python train.py --encoder_kernel_size=3 --decoder_layers=8 --decoder_positions="sincos" --decoder_tie_embeddings=false
Rows from block 7 of the audio encoder of a small encoder-decoder audio transcriber, named by matrix and row number. Rows with one number belong to one channel. Each number is 128 + 32 x the weight over its row's rms, rounded and kept within 0 to 255. All counts start at 0. After the name is the row's rms in percent of the matrix's.
After each channel's rows are labels from the 100 clips, of 14976, where the channel reaches its largest size: "peak on" is the class under the peak. Only what is clearly more common there than usual is listed. The data: babble in 24 made-up languages, each with its own sounds, syllables and stress or tones, from a formant synthesiser. In brackets: how many of the 100, against the usual share in percent.
# filt: filter width-3 conv, dilation 4 (encoder.blocks.7.filt.weight, 128x128x3, standardized in use, each kernel summed), inputs 0-127
# gate: gate width-3 conv, dilation 4 (encoder.blocks.7.gate.weight, 128x128x3, standardized in use, each kernel summed), inputs 0-127
# out: residual pointwise conv (encoder.blocks.7.out.weight, 128x128x1, standardized in use, transposed), outputs 0-127

filt.82 094 [183 149 178 103 103 124 219 133 170 172 151 167 133 125 129 154 119 122 173 172 152 131 132 122 100 131 109 111 121 141 141 157 129 121 131 105 128 132 114  75  67 142 117  99  83 175 169 225 121 107 159 119  99 110  87 112 138  98 130  77 115 108 155 156 159 101 154 113 121 138 162 113 141 152 100 126  94  92 124 154 178  60 125 102 192 100 102 115  74  92 139 117  82 134 112 118 177 121  94  57 120 138 145 127 146  65 122 124 112 127 146 162  98 114 159 148 128 173 110 161 205 110 131 160 106 102 149  36]
gate.82 100 [ 99 158 118 108 133  95 119 123 142  94 123 102 113  63  84 137 100 154 113 174 120 108  40 132 113 129 140 154  99 123 110 105 110  91 121  90 116 133 121  79  90 176  96 129 167 148 128 209 146 124 139 140 137 125 127 124 130 188  82 160 120  93 125 156 163 113  94 152 137 115 116 115 126 194 143  97 136  96 155  96 187 188 127 184 108 125 146 177 216 148 167 109  96 101 204  99  58 156  96 145 173 158 124 143 166 148 124  77 163 131 116 115 123 101 144 146  38 152 162  94 121 127 140 164 143  89 135 138]
out.82 104 [118 132 113 133 193 127 132 142 168 116 143 133 140 111 123 113  98 131 135 129 166 167  95 103 152 102 149 113 108 206 170  94 111  86 161 125 117 106 112 106 120 133  87 125 167 161 117 137  98 118 143 116 101  97 127 135 166  91 110 141 163 163 107 165 134 255 118 121 138 162 135 136  71  95 126 113 152 141 126 131  72 138 243 143 108 128 117 105 161 150 159 114 126 125 141  99 137 147 113 118 156 172 136  97 143 129 124 149 125 144  71 120 109 150 124  96  40 116 124 189 110 157 138 148 122 197 107 235]
peak on: /aɪ/ (54 vs 1.4)

filt.118 095 [156 132  97  99  98 163 137 190 127 115 156  88 115 149 118 120 117 155 101 156  94 136  95 128  78 151 143 165 111 127  50 159 104 119  80 155 127 104 175 123 117 142 135 118 152 101 109 134 187 134  96 126  80  83 154 114 164  89 156 194 148  99 166 124 139 157 144 155  61 174 124 113 149 195 106 135 143 140 125 139 158 120 100  85 162  68  74 103 147 116  81 109 133 182 128 157 189 155  46  88  93 144 149  82 160 142 103 124 157 142 123  95 153 120 106  78 110 157 147 128  80 131 150 109 206 181 109 166]
gate.118 095 [ 91 105  94 122  96 125  79 126 110 121 114  91 118 105 121  98  93 117 148  61 128  91 103  95  68  70 195 117 127 144  79  66 149 157 102 110 125 196 119 126 139 100  84 130  51  83 152 184  86 113 159 138 117 132 142  91 107  82 138 113 155 127 144  95 121 164 118 162 173 148 135 176 119 100 141 106 164 105  99  80 127 112 146 152 127 102 111 159 125 113 153 113 134 123 181  96 132 127 141 191 171 130 162 170 179 182 136 142 164  98 156 167  68 100 155 137 163 165 178 187 170 183 147 136 140 164 155 139]
out.118 094 [133  97 154 152 158 124 135 149 109 135  83 135 151 117 123 147 174  93 139 161 110 111 149 156 165 126  61 126 133 136 143 171 126 123 154 124 127 102  64 137 120 123  83 128  74  84 107 148  99 145  96 140 146 147 129 122  68  88 105 142  99 112 154  43 114 122 129 112 162 151 181 145 146 204 219 217 151 190 128 132 138 126 123 153 134 156 123  54 105 174 176 171 127 149 142 104 107  96 136 130  29 109 113 128 123 119 152 160 119  83  93 111  86 179 136 151 113 132 103  86  99 131 143  65 114 122 105 148]
peak on: silence (83 vs 41.6)

filt.56 093 [110 149 139 205 165  64 128 147 163 117 175 182 104 128 211 119 124 114  84 190  95 105 106 139 129 125  87 161 168 153 102 147 134 100 104 105 156 131 165 117 110 152 106 140 134 161 174 157 176  85 122  97 122 109 117  78 169  87 208  93 107 168 104 130 132 142 126 157  56 143 115 118 155 160  78 149 138  86 143 112 139 108 180 126 129 106 185  67 153 133 160 148 118 131  84 141 146  58  64 108  87 120 117  65 133 149 118 108 133 141 143 164 138 122 152 101  93 131 137  57 136 125 150 154 107 131  82 141]
gate.56 089 [126 107 154  96  59  70 115 118  85 115 170 104  99 146 154 153 110 123  87 124 188 107  55 103 152  90 116 178 131 154  86  92 145 143 125  77  65 156  87 136 164  80 150 144 145 152 109 161 116 139 150 100 127 167  96 109 131 139 102 172 136 160  90  67 121 127 108 116 144 158 130 144 154  52 147 119 148  94  90 118 124  68 128 131 118 153 113 135  99 131  97 113 106 123 122 165  96  95 152 183 197 148 112 183 144 100 143 172  72 130 213 185 128 123 152 164 100 134 160 153 142 176 157 143 144 163 177 140]
out.56 091 [102 187 154 171 131 148 149 138 116 133  91 154 173 215  89 204 139 104 110 158 164 191 136 149 133 177 208 146 136 156 142 154 155 139 124 134  69 102  63 154 151 113  85 104 138  64 125 119 137 112 141  96 169  72  83 104 112 111 137 193  87  80 197 166 172 147 162 104 180 152 140 136 133 113 186 177 139 146 143 167 159 156 141 157 128 152 115 115 140 107 139 131 147 124 182 109 125 114 114 160 172  68 130 160 155 126 110  71 120 118  98 145 139 103 105 153 110 140 109 163 119 153 153 124 116 144 157 108]
peak on: silence (100 vs 41.6)

filt.25 117 [140 191 146 112  84 117 125 168 101 139 126 159 114 114  78 147 159 171 141 164  93 121 108 121 167 120 142 133 152 142  71 175 152 112 166 166 177 120 148 132 103  53 163 136 107 108  98 149  75  89 140 121 117 147  81  98 180 109 174 104 149 121 202 136 126 116 113 127 150 132 124  99 137 130  90 145 164 124 107 125 100 163 164  76 136  60  81  97  53 132 110  84 162 171  44 100 133 208  87  96  40 116 146 109 134 135 147 128 137 128 118 123 162 167 145 144 129 125 119 145 146 126 117 156 184 133 105 179]
gate.25 118 [147 120  76  72 105 113  94 134 131 160 109 104  64 120 114 111  95  89 123 104 115 101 128  73 132 188 125  89  75 130 163 124  82  54 139 114 148  87 134  80 121  68  56 108 144  87 124 120 129 114 109 108 106 151 118 123 108 110 149  92 104 122  83 103 111 207 127 152 168 146 133 179 145 104  68 157 157 126 225 146 155 139 129 137 177 183 128 144 105 141 158 166 124 151 144 139 215 120 170 139 141 154 152 132 117 198 113 137 139 109 157 130 179 122 115 153 103 182 169 148 149 123 136 145 101 123 150 169]
out.25 105 [ 82 145 137 134 137 124 110 107 131 138  84 109 129 133 143 114 118 115 114 111  96 131 107 110 135 117 125  92 125 129 138 169 128 152 105 108 154  86 147 155  77 106 115 139  52  70  84 116  76  28 102 122 158  82 149 121 141 128 164 138 139  80 142  68 146 116 148 156 144 111 120 164  88 125 136 201 164 122 168 167 142 183 178 138 176 144 172 158 102 120 158  95 195 185 167 125 193 103 154 134 206 158 172  70 118  90 109 104 168 142  98 134 173 117 120  93  99  95 101 132 123 106 157  91 114 166  76 137]
peak on: /aɪ/ (39 vs 1.4)

filt.28 088 [ 83  85 124 140 136 110 176  72 157 128  69 123 108 173 105 135 128 160 227 151 165 153 153 126  98  89 186  98 113 125 128 124  68 161 100 148 160 136 101  96  87 145 155 169 112  76 116 158 162 126  89 114 123 112 148 139 136 103 106 159 105  91  56 140 182 113 180 110 109 147 116 154 141 108 143 135 163 137 122 107  78  75 127 194 102  75 128 153 172 124 145 121 161 155 172 154 163 160  78 138  92 107 169 140  95 109 196 109 108 123  58 109 182 127 133 166 111 104  99 152  89 153 152 127 100 151 118 116]
gate.28 108 [142  93 134 153 124 181 144  94 167  99 158 110 101 103 105 142  90 115 116 129 173 100 107 126 141 106 101 156  62 162 130  82 155 190 129 157 179 144  37 132 166 134 133  98 109 102 126 166  56 124 134  93 140 181 143  35 131 198 164 129 108 153 157 109 137 174 136 159  83  89 131 128 138 143  79 108 137 117 101 165 132 101 161 113 145 136 147 146 136 148 107 149 121 147 176  94 107 140  81 128 182 151 149  88 164 175 159 100 118  99  77 143 115 201  72 120 135  94 109 166 135 118 107  93 126 184 112  92]
out.28 081 [162 137 131  86 167 211  95 115  71 159 135 162 119  96 107  74 119 134  97  82 111 102 147  90  76 123 159 178  61 130 166 149 100 157 100  41 153 152 124 155 177 169 127 125 116 137  66  93 105 108 115 153  85 144  92 141 128 142 147 122 137 142 141 110 169 129 147 155 140 108 118 116  89 104 153 137 126 130  80 103 128  86 134 101  78 115 116 105 112 134 177 140 162 111 106 101 131 147 112 140  95 146 117 135 171 149  21  98 185  98 167 146 108 138 174 128 114 182 150 174 121 183 159 102 178 175 121 151]
peak on: /ɔɪ/ (58 vs 1.8)

filt.98 102 [ 86 157 113 155 142 138 109 129 139 163 123 123 109 158  83 128 116 123  79 174  63  96  95 111 185  75 124  84 120 108  93 111 103 174  96  61 201 118 121  92 181  99 109 120 139 122 165 125 122 115 144 125 113 129 136 134 116  75  84 172 121 132 135  98 168 138 179 113 138 152  83 136  82 152  79 149 139 129 163 164 144 157 111  55 144 159 201 118 115 125 127  92 147 145 112 110 162 164 149 164 163 111 156 140 159  81 108  96  93  73 171 140 184 135 184  94 130 115 133  95 165 156 165 130 224 115 108 109]
gate.98 084 [154 120  61  62 123 113 165 123  85 112 156 142 114 159 149 123  55 162 113 129  81 167 111 124 101 134 167 140  95 126 106 103  97 166 103 137 146  85 113 106 122 111 153 127 133  92 113  76 128 154 133 152 158 150 134 122 158 174 143 119 128 116  64 142 183  90 143 131 103 150 118 191  62 154 142 123 116 148  98  99 114 157  99 121 122 125 136 138 170 118 105 113 144 117  42 106 107 190 133 194 214 181 190 171 118 156 134  68 134 167 129  66 107 161 141 198 118 119 158 154  89 109 106 110 159 105 142 148]
out.98 106 [130 151 116 123 102 100 142 120  82 129  97 108 100 160 126  40 119 137  64 136 125  91 123  91 136 111  52 135 122 118 117 105  83 161 108 147 119  84  78  64 128 113  91 172  75 112 134  97 105 111 134  83 129 133 101 146 119  94 157  96  80  96 138 107 134 159 142 157 151 131 128 143 144 199 144 204 146 132 157 162 139 190 177 131 158 118 164  73 130 149 179 160 165 151 139 161 180 130 143  91  43  59 107 127 142  94 141 148 134  43  91 133 127 127  85 133 134 118 139  99  97 111 127 136  77  99 129 111]
peak on: silence (78 vs 41.6)

filt.45 095 [162 145 149 135 168  67 155 143 127  92  88 114 164 166 118 110 135 122 124 117 157 120 125 121  84 160 115 141 148 180 178 127 117 134 201 121 188 140 159 103 113 124 195 167 127 120 158  92 108 153 157 106 123 158 127 134  79 180 144 189 123 204 152 142  86 173  83 150 168  86 124 128 109  80 158 141  59 161 142 128 136 100 115 113 157 148 104 154 132 115 121 135 114 127  23  82 150 115 175  55 104  92 131 142 104 136 121  89  67 145 112  93 150 130  63 173 109 106 123  99 112 115 140 140  64 120 143 128]
gate.45 101 [147 149 112  91 158  90 118 112  88 106 131 141 141  94 171 107 123 154 108 173 104 122  97 144 142 140 162  92 111 142  41 120 133 166 137 122 160 112 100  67 107  83  91  65 112 114 126 107 117 112 140 153 114 112 114  40 100 131 104 140  88 148  58 132 151  83 150 194 100 170 172 143 117 136 167 114 123 145 101 105 191 169 146 174 128 130 214 188 203 122 202 140 146 118 131 122  82 144 111 140 161 148 158 143 135 134  89  80 179 136 123 157 111 159 136 123  91  92 160 145 114 121 145 168 115  77 153 122]
out.45 097 [101 103 159 116 119 152 179 109 133 135 158 174 141  79 185 129 108 117 107 120 146 145  87 136 156 198 140 110 149 158 101 151 125 199 154 122 153 134 108 128 130 100 153 134 153 130 125 120 157 127 132 198 111 115 161 135 140 137  94 120  94 112   0 185 116  77 155 167 112 178 178 151  90 152 125 125 130  73 124 112 116 113 111 163 105 119 131  94 114 133 129 179 116 101  93 153 127 167 118 167 158 124 115 117 140  95 140  68 145 131 163 131 125 157 151 128  95 130 196 152  96 126 141 168 172  61 162 109]
peak on: /aɪ/ (32 vs 1.4)

filt.18 100 [151 162 153 100 159 140  75 145 122 182 113 141 125 110 111 111 105 145  90 192 125 110 165  92  97 124  87 103 114 158 137 139 140 154 114 131 138 132  95 113 170  88  97 145 118 102 108 235 109  98 145 182 121 120 150 137 167 135 167 138 133 182 157 131 121 164 108 115 136  91 153 150 117 117 124 140 124  99  81 166 139  65 114  15 125  94  46  82  89 105  99 108 138 138 134 108 206 163 150 121 108 173 124 138 173 160 112 111 113 119 142 114 148 165 139  92  95 146 124 104  95 138 143 119 115 236 143 116]
gate.18 097 [ 56  70  89 100 135  97  53 175 116  70  92  82 139 173 136 117 101 132  77 133  97 148  97 184 105 175 107 163  99 133  94 106 108 120 119 174 140 168 114 149 107 173 138 120 194 147 102 112  92 125 114 115 165 167 132 116  95 158 156 100 144 173 147  78 203 166 128 140 154 111 148 153 119 155 176 102 153 161  94 162 147 106 143 148 120 194  71 136 109 109 139 122 117 108 129  83 150 109 118 138 152 144 119 142 145 189  98 161 140 147 140 136 107 114  84 124  49 103 134 126  81 124 127 158  88 159 163 198]
out.18 099 [151 157 114 112 135 160  92 230 140 124 118 112 114 136 163 159 129  98 181 140  85 119 120 151 154 111  99 109 102 174 109  88  80 109 141 138 130 136 110 107 113 133 149 143  91 132 142 153 147 185 119 155 179 153 110  78  52  98 207 139 137  95 194 188 127 189 126 133  84 126 139 134  97 123 148 113 153 180 146 125  91 131 171 157 110 127  90 100 132 177 120 142 168 107 138 111  82 117 171 156 125 110  97 119 131 144 135 139 130 127 213 155 112 134 175 158  32 112 132 126 116 136 169 153 109 195 102  79]
peak on: /ɔɪ/ (25 vs 1.8)